config.yaml
model: "self-supervised image encoder"
horizontal_flip: true
color_jitter: 0.4
arch: "xception"
activation: "silu"
kernel_size: 3
projector_hidden_layers: 1
init: "torch_default"
residual_init: "none"
eps: 1e-10
grad_clip: 1.0
ema_decay: 0.995
steps: 15700
batch_size: 256
weight_decay: 0.08
Rows from block 2 of a small self-supervised image encoder, named by matrix and row number. Rows with one number belong to one channel. Each number is 200 + 20 x the weight over its row's rms, rounded and kept within 0 to 999. All counts start at 0. After the name is the row's rms in percent of the matrix's.
After each channel's rows are labels from the 100 images, of 14848, where the channel reaches its highest value: "strongest on" is what is common among them. Only what is clearly more common there than usual is listed. The data: drawn branching plants.
# convs1: first pointwise conv (model.blocks.2.convs.1.weight, 256x128x1x1), inputs 64-127
# convs3: second pointwise conv (model.blocks.2.convs.3.weight, 256x256x1x1, transposed), outputs 64-127

convs1.232,105,199,258,232,217,195,201,232,178,224,201,188,204,150,199,211,196,154,200,236,205,195,186,181,215,180,178,157,189,171,183,224,243,215,180,209,205,202,206,224,212,206,206,179,235,204,204,186,212,227,197,236,176,208,217,208,203,219,191,196,210,172,205,200,180
convs3.232,111,205,207,203,183,199,207,225,177,193,199,184,181,188,195,189,199,203,185,213,209,213,174,206,201,220,175,191,186,202,211,230,194,207,233,197,224,188,230,211,210,171,198,237,190,196,162,174,214,196,237,202,172,180,205,192,209,203,186,197,192,198,218,196,206
strongest on: leaning right

convs1.181,099,213,213,245,216,214,187,189,209,193,188,183,184,195,212,150,201,160,189,172,203,212,176,213,202,201,217,191,203,201,208,166,194,219,232,199,210,186,186,204,201,201,214,176,204,193,196,203,187,188,198,214,220,192,211,219,224,219,168,200,219,204,250,208,221
convs3.181,093,199,206,191,193,185,197,198,174,142,203,221,170,204,220,204,201,205,203,223,206,229,216,212,208,190,193,175,251,201,230,223,214,234,188,232,195,214,203,214,230,209,251,223,195,205,196,219,199,189,217,202,210,204,214,210,201,224,228,202,216,201,233,202,221
strongest on: white flowers

convs1.75,095,206,186,211,182,185,185,206,192,224,183,195,195,228,200,182,200,214,180,196,211,223,186,199,188,187,201,212,188,174,225,202,187,233,200,234,202,192,165,188,212,235,201,192,201,194,198,227,208,207,244,188,200,164,174,210,212,203,220,257,222,208,201,185,215
convs3.75,088,183,199,202,192,189,190,202,206,202,222,187,181,200,267,181,162,170,198,186,154,151,193,185,207,203,189,170,170,179,201,185,202,196,228,211,212,217,185,192,183,173,199,208,178,219,226,180,168,213,188,177,186,208,205,181,184,180,189,216,175,198,174,176,193
strongest on: wide

convs1.40,102,201,203,194,177,204,194,225,194,170,211,171,205,173,204,242,202,202,191,195,167,177,198,194,191,183,205,204,230,183,197,191,209,198,205,177,188,198,196,215,190,205,102,234,197,214,215,207,193,236,174,210,185,225,204,170,165,189,192,196,183,199,212,203,226
convs3.40,095,186,202,218,227,213,202,225,197,174,196,208,186,215,136,208,195,193,194,215,164,224,181,202,175,199,218,203,186,174,152,202,204,160,164,196,188,229,189,209,197,205,197,173,185,167,224,169,191,170,200,181,205,212,173,176,167,168,208,150,219,217,221,190,169
strongest on: three-way forks; thick trunk; drooping

convs1.255,112,217,193,198,185,183,171,209,179,174,184,208,178,220,192,204,223,193,200,190,202,153,208,219,191,149,180,203,182,156,230,193,223,197,237,238,204,209,210,217,207,219,202,198,205,222,184,226,222,208,184,230,194,231,216,216,188,218,175,206,194,187,205,233,186
convs3.255,098,224,216,186,208,153,176,134,199,193,171,221,201,208,204,215,231,235,202,210,210,185,184,211,226,181,188,198,188,195,204,213,199,237,194,172,220,197,222,213,194,226,211,179,170,203,237,190,180,195,251,203,172,190,227,194,224,204,216,229,193,199,202,177,189
strongest on: wide

convs1.35,104,155,176,228,231,226,211,198,176,207,195,222,206,187,176,215,169,186,191,208,194,215,196,201,207,232,260,203,155,212,212,188,204,221,240,230,193,190,220,178,197,209,206,197,194,213,220,178,230,184,203,190,180,182,176,207,223,233,215,212,185,193,215,210,195
convs3.35,108,208,157,170,201,204,204,194,227,214,212,190,226,199,215,170,221,207,173,159,206,188,190,214,186,191,215,208,222,195,226,226,179,193,181,185,214,209,220,179,186,181,211,215,151,208,190,196,206,186,208,210,186,229,209,200,178,181,214,166,196,242,169,220,199
strongest on: green leaves; night

convs1.127,101,205,250,205,218,207,231,184,221,224,214,171,203,222,216,198,193,189,187,210,181,198,220,192,201,190,218,186,174,239,199,181,215,220,192,220,237,183,186,202,192,175,203,178,189,213,142,181,181,181,226,184,200,203,209,217,174,211,187,174,184,221,238,172,191
convs3.127,103,199,204,181,207,225,228,168,213,244,216,192,179,202,186,213,194,197,228,189,212,193,163,171,211,189,187,192,197,194,168,219,187,179,208,158,208,212,179,195,209,167,175,201,195,197,194,189,190,203,190,229,212,212,199,203,262,238,193,183,206,201,253,203,179
strongest on: red berries

convs1.38,094,216,197,137,204,181,226,175,206,223,222,191,221,226,191,206,194,209,217,222,195,226,179,159,221,160,216,197,213,195,143,218,219,164,194,235,195,201,193,200,222,186,190,202,227,200,189,223,180,204,236,203,204,188,194,216,196,187,199,207,188,205,193,197,218
convs3.38,102,210,190,175,180,222,198,188,170,200,237,169,169,198,202,221,186,180,207,188,209,228,216,167,212,203,174,160,205,212,208,161,182,225,192,187,215,197,206,205,212,194,176,196,206,207,194,199,216,185,188,199,225,221,206,173,220,229,192,186,173,160,221,194,229
strongest on: red berries

convs1.140,106,189,190,203,190,224,186,167,243,209,232,191,219,230,213,173,195,184,201,208,183,197,190,196,219,167,172,216,200,197,199,188,220,211,179,203,226,202,199,240,178,251,186,204,225,224,179,238,244,183,225,213,202,183,229,192,189,220,167,186,168,177,157,188,216
convs3.140,104,198,172,205,173,202,223,205,181,188,212,198,208,173,189,199,160,233,164,197,172,204,185,229,164,172,200,192,199,168,217,205,169,178,236,207,225,239,240,203,164,230,191,220,214,227,158,216,209,169,203,188,201,197,247,196,221,189,161,195,187,192,188,211,226
strongest on: wide; bare

convs1.163,099,188,230,180,189,237,239,213,206,170,220,159,206,215,198,188,213,169,195,174,178,200,234,212,204,203,193,203,184,212,193,157,191,199,244,178,257,193,178,203,192,204,206,174,193,218,231,189,182,188,196,178,222,193,204,212,200,171,183,195,193,196,176,212,226
convs3.163,111,219,178,189,186,183,169,198,229,194,194,172,179,195,192,191,206,168,166,187,213,187,189,173,169,180,224,225,189,210,172,161,191,194,181,189,209,190,233,212,195,194,184,177,191,146,187,209,211,217,181,203,197,211,193,184,204,168,208,204,225,186,199,196,172
strongest on: pink blossoms

convs1.154,099,210,208,158,228,219,228,215,201,199,190,190,218,242,170,200,162,198,142,189,234,179,241,195,191,206,198,182,186,216,195,181,221,195,217,211,201,194,194,196,203,226,201,179,193,234,204,210,201,195,217,168,215,183,222,217,182,193,209,211,172,211,193,194,235
convs3.154,096,176,210,187,235,198,206,193,204,195,208,208,219,187,196,215,225,209,250,216,237,224,197,201,216,190,217,195,224,204,192,213,194,185,190,191,178,207,169,214,225,212,202,190,195,196,235,175,221,201,197,205,219,213,172,225,223,218,178,219,211,201,203,227,187
strongest on: green leaves

convs1.18,106,210,215,227,216,167,192,212,190,185,228,185,212,178,195,186,209,154,206,203,196,236,194,200,196,187,231,203,203,213,206,214,231,237,183,237,211,214,187,192,198,230,179,194,226,193,211,238,243,179,198,216,217,183,209,210,208,202,220,208,199,177,182,193,209
convs3.18,104,182,198,200,193,236,200,198,192,221,232,241,213,196,206,216,216,174,214,202,208,220,204,208,225,224,240,242,211,205,209,256,210,196,187,215,207,234,208,182,187,161,203,190,218,218,240,177,212,189,235,176,210,197,204,192,186,194,215,176,190,188,170,208,191
strongest on: red berries

convs1.208,097,190,234,188,191,183,181,208,192,164,206,222,209,210,232,188,211,165,193,199,195,170,193,191,205,176,187,207,213,196,193,200,224,241,203,186,238,207,215,180,193,223,185,215,201,189,193,241,206,198,184,188,219,184,203,199,229,200,195,161,183,194,220,196,225
convs3.208,098,185,206,221,221,198,180,171,233,222,199,201,199,202,211,167,152,229,211,197,220,182,169,218,212,208,191,195,213,209,194,192,206,196,207,200,223,263,200,199,186,202,206,184,207,221,197,204,218,188,191,237,185,214,223,188,184,193,214,181,212,197,189,191,197
strongest on: bare

convs1.44,096,209,141,210,201,215,202,196,185,198,177,203,172,179,204,210,225,185,186,195,198,166,196,211,187,201,201,195,204,229,206,225,250,210,223,213,177,238,208,212,219,214,228,210,195,181,192,211,207,170,182,199,235,191,184,239,233,218,181,238,202,178,242,224,165
convs3.44,099,193,215,205,192,242,175,187,178,200,185,197,185,189,193,213,192,188,228,179,194,205,178,209,239,188,231,199,213,185,223,198,242,199,193,221,231,191,207,190,187,222,181,194,209,198,182,221,209,161,172,208,199,186,182,220,218,221,171,176,204,203,208,198,199
strongest on: two-way forks

convs1.246,102,188,205,163,190,203,191,225,200,212,180,189,185,222,213,223,237,154,196,170,201,190,211,184,194,202,173,220,212,189,222,254,235,198,151,187,180,212,230,209,213,252,245,197,176,211,202,230,205,237,176,226,228,169,192,235,215,223,206,168,169,193,190,198,188
convs3.246,098,199,217,202,209,237,207,224,193,195,162,189,188,216,204,208,216,218,232,214,186,227,218,164,195,203,213,204,216,199,193,215,175,190,165,192,209,180,201,212,172,199,221,198,193,199,171,219,230,192,170,188,216,207,205,210,172,189,228,202,206,201,214,198,220
strongest on: three-way forks; drooping

convs1.47,107,204,187,195,178,178,225,218,189,223,204,208,221,203,198,178,220,214,174,209,226,192,201,188,184,211,199,185,197,216,176,222,178,192,193,197,192,182,181,194,245,222,196,197,190,194,226,179,215,250,212,190,211,176,215,204,175,199,201,179,196,218,195,226,214
convs3.47,104,211,198,221,194,172,203,225,211,188,181,203,185,182,196,169,201,190,219,201,219,181,199,197,174,196,201,176,162,206,234,180,179,220,193,174,186,199,192,212,189,200,180,172,200,192,192,232,207,196,192,210,243,156,196,228,200,206,217,234,146,193,190,183,206
strongest on: green leaves

convs1.146,104,198,199,195,216,218,207,212,193,206,193,262,201,189,189,228,220,221,188,203,183,185,204,219,203,211,234,204,184,206,217,212,208,204,234,189,192,209,211,224,219,187,212,205,232,202,208,168,185,194,183,224,214,220,212,205,217,210,197,210,207,208,213,191,218
convs3.146,096,193,191,197,176,198,203,234,186,166,186,199,222,240,186,193,158,201,175,192,187,235,224,174,202,213,215,192,221,166,199,213,190,228,195,193,183,183,231,177,213,171,214,193,172,215,199,207,186,200,182,199,233,197,179,230,204,197,198,235,184,220,209,196,208
strongest on: pink blossoms

convs1.167,104,204,204,161,195,220,222,185,225,227,202,220,165,217,167,196,175,221,184,209,200,209,185,182,213,176,192,223,224,226,208,180,197,203,180,217,176,222,209,242,214,222,192,227,204,207,200,222,158,195,216,192,168,194,227,228,192,185,195,186,148,243,194,178,227
convs3.167,109,189,219,193,212,197,224,207,209,175,187,220,194,217,197,204,197,211,197,201,194,189,218,185,197,217,194,239,264,182,164,253,196,236,182,201,188,204,176,226,220,191,196,175,193,177,193,180,190,206,216,236,211,192,182,231,188,189,215,197,205,196,236,235,196
strongest on: red berries

convs1.36,091,174,186,193,231,198,220,231,163,183,156,193,200,193,200,228,222,206,224,195,159,180,192,168,197,191,197,168,182,200,184,172,202,212,202,201,198,185,174,200,210,181,228,200,211,229,202,197,230,186,204,194,183,250,196,209,217,229,152,191,193,215,234,207,160
convs3.36,096,204,230,190,208,198,189,166,218,183,206,183,213,219,222,194,244,196,176,236,221,224,229,206,210,209,239,191,217,212,184,200,207,239,192,207,190,192,220,185,186,213,205,228,196,222,224,163,205,166,198,195,217,214,209,201,194,189,222,204,176,233,196,174,188
strongest on: autumn leaves; leaning left

convs1.116,096,230,166,195,193,200,234,206,222,188,224,161,213,199,193,203,207,210,223,196,177,196,203,223,198,162,204,203,189,204,186,192,171,175,204,236,180,182,190,209,204,210,203,218,170,189,177,230,174,203,238,209,164,177,198,188,191,180,215,183,182,173,206,194,205
convs3.116,096,170,205,191,212,208,233,173,178,217,181,200,223,203,175,207,186,209,205,194,183,221,213,198,177,210,177,207,195,184,205,192,195,213,178,169,182,185,215,209,199,195,205,202,198,210,189,226,204,193,146,178,201,159,217,189,211,207,206,206,185,199,202,201,236
strongest on: three-way forks; leaning left

convs1.209,093,168,165,196,214,204,201,210,152,205,188,189,180,208,195,221,204,170,199,245,196,214,209,199,193,211,219,217,153,201,177,215,218,196,261,178,185,190,220,207,185,202,208,192,193,207,226,163,199,244,206,238,202,196,218,190,167,218,187,187,186,196,211,188,207
convs3.209,092,204,225,225,198,193,227,237,203,189,216,206,205,201,181,219,176,153,196,227,232,230,221,189,187,227,207,171,187,193,198,239,200,224,222,183,198,214,174,192,202,184,210,214,199,219,197,190,226,214,195,188,203,203,186,181,201,226,269,210,213,169,220,176,220
strongest on: two-way forks; leaning right

convs1.89,094,189,204,249,145,233,213,189,196,204,176,193,210,170,201,201,192,188,216,200,213,249,199,186,180,192,185,213,180,189,198,189,161,202,217,207,233,215,250,242,184,201,183,196,163,186,232,200,206,219,194,182,189,186,172,219,231,189,217,196,197,174,182,213,179
convs3.89,087,181,203,175,211,196,195,211,189,137,209,216,202,193,153,198,191,194,211,199,215,220,213,164,185,221,214,196,169,199,181,195,175,215,190,196,180,210,194,186,216,209,191,209,182,200,185,188,239,208,154,194,175,179,189,220,223,209,198,187,202,208,219,200,206
strongest on: night; white flowers

convs1.149,103,211,234,240,213,206,207,182,172,176,205,194,173,195,186,165,221,162,204,191,221,201,197,220,208,189,166,162,198,239,192,247,228,223,217,212,221,199,178,183,203,191,219,160,208,176,178,191,173,194,197,195,189,216,198,200,195,188,193,231,186,210,196,202,185
convs3.149,100,227,197,216,202,226,197,192,208,195,192,147,197,216,194,200,169,196,209,227,183,208,225,215,255,219,173,230,213,224,210,207,201,188,218,213,245,181,193,194,202,178,153,205,179,220,183,182,205,184,182,194,180,212,219,166,236,211,204,188,239,214,208,209,194
strongest on: green leaves

convs1.59,102,221,225,190,219,160,225,237,200,218,216,182,194,222,193,198,180,212,168,190,244,181,230,209,200,185,227,165,152,225,206,236,216,191,189,233,213,201,173,195,240,211,195,174,209,205,193,222,207,213,213,212,221,179,213,235,179,213,190,214,192,181,222,195,206
convs3.59,097,162,184,223,186,202,210,203,210,211,232,205,219,214,173,196,201,229,183,181,171,205,213,175,223,183,152,222,223,210,181,193,195,194,199,213,203,209,211,196,226,211,225,209,239,174,210,193,209,223,209,193,185,185,206,219,192,212,193,207,209,165,172,197,179
strongest on: two-way forks; green leaves; spreading

convs1.114,101,218,202,190,192,203,207,193,209,203,216,166,245,218,216,182,205,182,211,187,178,200,170,225,214,202,198,211,208,221,177,156,197,212,257,225,209,196,199,205,172,186,201,186,220,202,186,215,184,200,184,195,257,190,178,183,208,199,204,195,185,222,196,201,193
convs3.114,098,178,241,189,245,173,152,182,212,198,210,202,198,210,177,194,206,138,237,165,209,234,156,169,210,193,192,189,187,227,189,193,224,171,202,181,176,205,174,190,237,208,206,206,184,187,158,187,222,210,229,217,193,183,214,206,177,211,214,208,202,197,217,147,204
strongest on: pink blossoms; leaning right

convs1.253,099,189,213,207,206,218,214,203,185,188,185,230,179,203,219,190,169,216,185,226,190,182,165,197,180,203,212,214,210,198,189,182,201,216,204,147,267,194,228,206,198,195,171,206,186,216,160,190,176,189,196,179,202,198,182,196,229,196,221,173,204,202,193,170,209
convs3.253,095,179,192,166,171,186,180,243,191,174,197,169,169,209,172,186,189,173,197,172,201,207,186,180,208,169,189,170,224,206,196,186,208,224,182,201,200,149,194,208,201,192,193,185,201,197,230,210,179,198,175,189,186,192,177,185,194,199,205,189,170,170,218,210,191
strongest on: pink blossoms

convs1.194,108,172,191,189,215,201,195,152,182,214,197,181,201,195,206,194,210,213,218,217,194,208,191,218,221,200,208,207,157,186,242,223,218,237,171,225,201,176,200,187,206,201,232,209,200,175,236,184,191,233,200,239,201,182,186,210,210,214,187,218,190,143,212,197,201
convs3.194,101,193,196,164,185,198,192,202,187,207,219,206,190,179,246,192,174,189,180,206,173,175,179,171,212,192,190,200,197,196,201,178,165,197,219,212,204,184,205,177,169,163,206,193,204,214,182,203,154,175,194,183,194,201,186,203,191,205,179,203,187,208,190,181,216
strongest on: wide; drooping

convs1.132,100,235,190,230,210,202,223,176,183,209,208,175,179,185,178,204,182,170,235,214,193,257,228,172,217,217,233,204,184,220,185,202,187,191,214,230,175,185,210,245,230,196,209,171,184,201,201,200,204,230,189,198,219,221,181,202,175,199,168,181,208,223,207,205,191
convs3.132,099,169,217,190,182,175,176,179,206,197,193,229,180,215,197,240,191,193,226,221,211,216,220,222,200,186,204,175,214,184,188,189,176,209,194,203,182,189,170,168,220,205,196,189,205,196,212,217,213,179,212,199,170,196,182,219,193,207,213,185,210,197,207,216,190
strongest on: white flowers

convs1.86,106,231,190,224,209,210,184,189,214,184,221,178,197,174,194,226,215,211,236,198,178,180,202,221,222,162,181,180,195,199,177,185,202,183,229,177,195,200,192,194,171,199,202,171,174,213,186,222,226,212,197,249,210,213,194,217,186,194,192,214,198,198,190,207,195
convs3.86,102,195,209,208,209,234,237,216,186,215,203,192,227,182,186,171,232,193,212,173,210,209,228,193,207,213,227,187,194,228,206,194,197,174,178,195,220,210,188,209,200,205,185,195,150,214,219,217,204,194,205,226,197,211,192,189,261,190,215,184,190,222,231,243,197
strongest on: night; leaning left

convs1.128,098,224,199,174,177,192,196,211,179,238,200,207,206,216,205,237,193,195,209,214,162,218,194,165,201,225,181,197,215,216,168,230,204,175,156,198,177,223,201,209,202,179,193,214,228,194,203,204,221,223,189,211,174,225,206,222,193,177,219,177,177,210,215,194,219
convs3.128,101,200,194,220,191,182,154,228,190,191,192,225,200,213,193,170,167,186,218,224,153,179,227,209,208,200,223,216,196,165,186,251,229,228,207,185,236,198,230,185,186,192,210,206,195,200,209,205,188,181,172,207,185,188,162,196,178,158,229,191,160,204,176,176,199
strongest on: three-way forks; thick trunk; leaning right

convs1.22,102,181,236,209,212,195,207,198,201,192,218,197,157,221,186,195,185,181,220,213,207,204,184,245,215,190,217,172,202,225,182,216,203,178,223,200,236,189,195,232,178,206,198,231,200,183,193,190,215,174,193,222,214,215,194,227,208,225,153,176,166,173,208,174,214
convs3.22,106,196,185,223,194,199,186,200,212,221,210,219,225,154,171,176,183,168,234,179,175,213,200,210,216,178,230,219,157,201,162,190,213,193,215,191,202,206,229,189,165,182,149,183,190,193,212,202,164,216,199,181,224,181,184,207,217,181,196,205,186,175,187,185,205
strongest on: bare

convs1.150,104,198,192,230,202,226,196,226,211,183,187,213,196,174,188,191,218,190,229,178,185,173,188,215,198,209,202,185,161,193,199,184,194,202,229,218,232,219,180,253,166,231,221,199,192,238,213,185,207,177,207,200,179,203,191,188,218,217,161,206,133,213,216,174,171
convs3.150,102,180,202,226,209,200,206,232,206,193,187,196,209,210,220,185,216,202,171,190,200,199,225,229,218,175,170,205,168,211,220,190,173,220,205,201,171,193,206,215,189,224,166,179,176,168,191,220,193,237,194,181,217,185,218,188,194,183,213,180,177,174,204,222,204
strongest on: red berries

convs1.28,094,206,248,206,190,187,198,226,203,211,193,182,191,183,203,207,222,181,211,254,208,191,206,203,173,168,202,173,217,156,196,219,199,203,201,210,262,197,220,187,200,181,201,203,185,188,240,178,222,239,158,224,174,213,187,190,203,208,188,219,198,204,192,210,181
convs3.28,104,201,201,170,167,241,225,209,215,199,216,203,176,219,208,203,175,197,208,163,185,202,186,204,187,202,196,224,191,213,215,252,218,193,211,193,204,200,222,201,208,166,160,211,206,206,209,172,200,205,182,201,209,202,196,197,210,205,199,206,212,179,202,214,194
strongest on: night

convs1.249,094,192,218,212,177,229,207,186,205,169,177,191,221,178,201,187,185,203,267,201,220,204,254,147,206,211,196,196,199,190,202,202,216,164,236,236,209,174,201,203,200,201,176,189,220,223,185,193,184,196,217,207,194,192,167,191,195,191,153,215,180,198,171,218,204
convs3.249,104,198,227,206,181,169,210,212,213,195,222,202,194,263,239,210,205,178,198,203,223,211,206,208,215,219,224,192,204,251,200,193,197,218,233,213,165,257,186,229,221,209,216,174,187,180,226,228,227,213,229,175,184,220,205,212,196,207,143,230,194,170,210,235,181
strongest on: white flowers; night; narrow

convs1.200,106,155,192,232,229,181,228,223,195,234,234,194,215,202,190,215,229,163,206,196,215,221,219,202,198,222,209,180,157,212,176,217,231,210,238,231,193,209,215,183,221,176,197,198,199,192,225,198,199,187,182,185,191,178,185,215,211,198,200,201,190,204,225,240,216
convs3.200,106,216,194,216,228,149,195,196,219,193,171,213,218,213,213,201,241,200,186,182,228,200,215,209,190,199,181,179,205,184,177,166,207,210,185,170,201,207,212,222,201,195,191,183,193,190,169,193,226,187,202,181,200,243,144,182,192,209,227,193,168,179,192,217,195
strongest on: pink blossoms; narrow

convs1.155,097,212,215,185,188,218,212,195,218,210,206,190,208,203,182,184,205,160,194,220,181,163,210,191,205,193,183,161,213,200,175,214,196,148,238,171,246,175,210,192,203,177,206,178,204,183,259,203,198,249,191,194,216,195,191,202,197,192,199,204,201,215,189,228,188
convs3.155,099,223,191,214,218,235,206,168,225,169,172,180,188,208,209,183,151,203,154,180,152,226,229,209,175,182,190,236,205,191,188,229,197,234,202,190,181,212,223,200,184,198,207,222,190,198,188,218,166,221,158,194,223,202,208,222,225,201,191,182,215,189,207,216,197
strongest on: night; white flowers; pink blossoms

convs1.31,095,188,210,194,193,227,183,196,168,196,170,196,208,180,194,215,136,187,225,218,195,194,192,183,190,193,186,178,207,200,216,196,217,184,192,159,232,213,204,194,204,195,213,185,203,204,179,187,202,225,192,179,229,219,185,204,207,211,190,189,205,221,211,219,174
convs3.31,103,156,185,201,239,204,201,199,233,196,182,216,212,188,190,180,222,171,199,210,188,208,209,211,176,172,180,206,203,192,203,181,194,194,192,168,211,217,175,239,167,188,157,198,166,192,190,215,186,240,175,207,146,216,249,209,186,195,237,199,217,228,208,197,191
strongest on: thick trunk; night; leaning right; pink blossoms

convs1.14,102,249,188,217,201,218,200,190,189,187,216,200,196,193,222,211,162,213,214,212,204,206,161,197,195,163,212,187,195,186,177,191,200,192,189,182,187,232,186,210,190,195,191,185,219,195,231,216,193,236,238,192,214,202,225,187,162,206,164,195,216,223,170,228,186
convs3.14,103,173,220,189,188,189,197,187,219,192,197,210,197,193,222,198,187,194,243,238,202,190,179,197,218,229,209,199,201,204,216,212,224,196,149,178,195,216,191,178,177,179,200,172,182,196,217,203,185,179,175,191,175,196,208,186,220,207,174,194,221,200,229,163,222
strongest on: wide; three-way forks

convs1.74,099,189,214,244,222,176,211,216,224,173,225,201,186,179,192,209,180,164,170,211,225,222,193,220,236,199,184,202,179,206,223,211,210,215,196,214,217,179,169,211,211,202,217,197,228,231,204,231,223,192,202,185,180,208,229,191,184,237,190,190,185,211,197,200,220
convs3.74,092,210,231,217,233,232,197,225,176,180,236,178,171,202,206,195,184,193,209,204,219,198,189,196,208,205,170,184,220,209,206,244,229,219,218,179,183,192,223,201,214,218,187,207,183,240,182,209,201,185,183,181,187,207,180,194,196,180,228,217,183,179,196,214,221
strongest on: night

convs1.93,106,201,188,218,212,179,206,244,171,210,195,193,176,166,169,194,198,201,211,201,189,188,181,228,171,216,229,177,175,196,185,185,202,198,221,191,218,161,230,232,201,196,196,203,198,216,206,210,229,199,204,174,189,217,216,181,197,204,194,169,198,197,197,170,198
convs3.93,100,209,177,211,230,156,167,204,220,199,203,221,199,216,188,162,247,190,176,183,183,202,215,216,209,180,234,221,192,204,206,215,207,237,212,203,201,179,206,249,209,197,209,200,209,217,225,227,196,209,213,226,186,188,235,173,236,192,196,164,174,216,197,220,190
strongest on: leaning right

convs1.17,095,110,214,192,202,186,187,239,180,191,196,172,198,208,205,221,160,232,192,214,188,215,203,228,187,205,218,201,202,189,180,215,207,198,202,238,206,218,216,191,210,213,198,221,211,221,213,188,217,204,200,246,212,203,149,225,193,194,185,218,212,199,191,202,176
convs3.17,118,165,205,189,214,197,214,175,161,226,185,175,175,215,197,208,180,225,230,232,195,197,191,207,229,202,214,218,229,216,197,171,229,205,194,204,190,194,176,189,206,202,220,173,230,190,182,212,199,208,190,209,220,205,206,207,196,244,209,213,241,206,230,221,219
strongest on: thick trunk; narrow

convs1.159,101,189,177,213,201,193,205,206,175,236,217,195,212,161,211,188,164,187,212,212,215,234,195,229,213,212,225,175,132,210,204,199,165,237,215,215,194,215,220,196,187,218,212,228,175,186,217,203,190,204,192,179,175,193,223,248,215,216,206,222,185,166,182,213,212
convs3.159,102,224,172,230,169,174,199,217,240,191,171,208,207,191,172,201,216,203,177,155,176,181,209,192,185,169,189,193,187,172,228,206,200,200,193,152,206,199,227,195,193,152,182,181,199,200,189,177,161,183,198,189,181,213,185,210,166,203,219,191,208,195,182,183,204
strongest on: white flowers; night

convs1.222,100,201,198,188,251,201,251,231,195,214,183,202,185,229,168,216,190,199,214,216,207,160,238,198,197,196,204,214,223,187,195,223,194,187,188,191,191,197,201,205,221,202,210,210,242,226,172,188,213,181,200,190,212,214,207,207,226,198,207,188,194,225,234,187,199
convs3.222,095,188,212,150,201,206,217,194,225,242,199,181,181,178,198,190,206,187,224,173,215,204,204,217,192,188,172,167,224,248,188,178,194,196,195,183,233,217,196,214,208,215,158,222,239,234,172,198,226,196,193,222,212,200,247,199,241,237,223,198,207,191,187,188,204
strongest on: autumn leaves; green leaves

convs1.234,100,206,229,205,220,182,190,208,184,157,200,170,202,188,199,189,225,194,214,187,213,170,226,200,186,207,228,187,223,171,205,205,237,168,176,225,249,193,214,214,231,192,243,184,244,190,199,228,241,192,220,207,218,191,211,184,208,207,170,194,182,188,161,217,199
convs3.234,101,162,236,158,187,214,178,188,165,215,201,203,200,188,192,184,185,209,202,202,213,202,208,196,234,191,192,190,191,195,169,205,225,185,209,190,230,186,153,210,227,228,161,195,186,232,203,201,234,185,193,188,192,181,202,235,235,194,232,185,179,214,233,207,205
strongest on: night; two-way forks

convs1.238,104,198,203,203,214,258,239,216,189,213,205,205,229,200,213,166,182,189,201,208,209,216,207,222,188,199,249,210,174,231,190,206,198,196,222,215,201,210,188,204,216,242,205,188,199,199,210,170,194,200,204,165,235,192,197,195,249,210,175,188,195,152,240,192,201
convs3.238,097,214,198,212,197,184,221,207,232,245,205,175,206,185,198,207,217,194,190,202,225,91,184,220,191,184,201,205,192,230,193,172,199,168,175,198,214,201,213,234,175,201,190,191,154,208,192,205,206,203,243,208,185,205,198,198,197,176,215,170,189,216,207,193,197
strongest on: pink blossoms; leaning right

convs1.170,108,206,225,217,221,236,197,219,196,163,223,176,180,186,209,196,205,174,193,171,202,199,213,230,213,182,232,199,190,198,159,232,210,203,163,237,216,166,208,213,238,225,221,205,211,198,175,233,181,165,203,215,194,178,199,204,233,198,198,205,197,175,207,173,180
convs3.170,104,195,217,217,225,189,205,197,232,204,207,213,204,198,186,223,195,213,213,179,203,194,186,202,202,201,218,236,201,204,215,210,234,199,178,222,201,218,226,205,200,216,217,242,243,211,250,188,249,181,195,246,192,241,202,229,183,203,187,222,208,258,181,178,207
strongest on: two-way forks; bare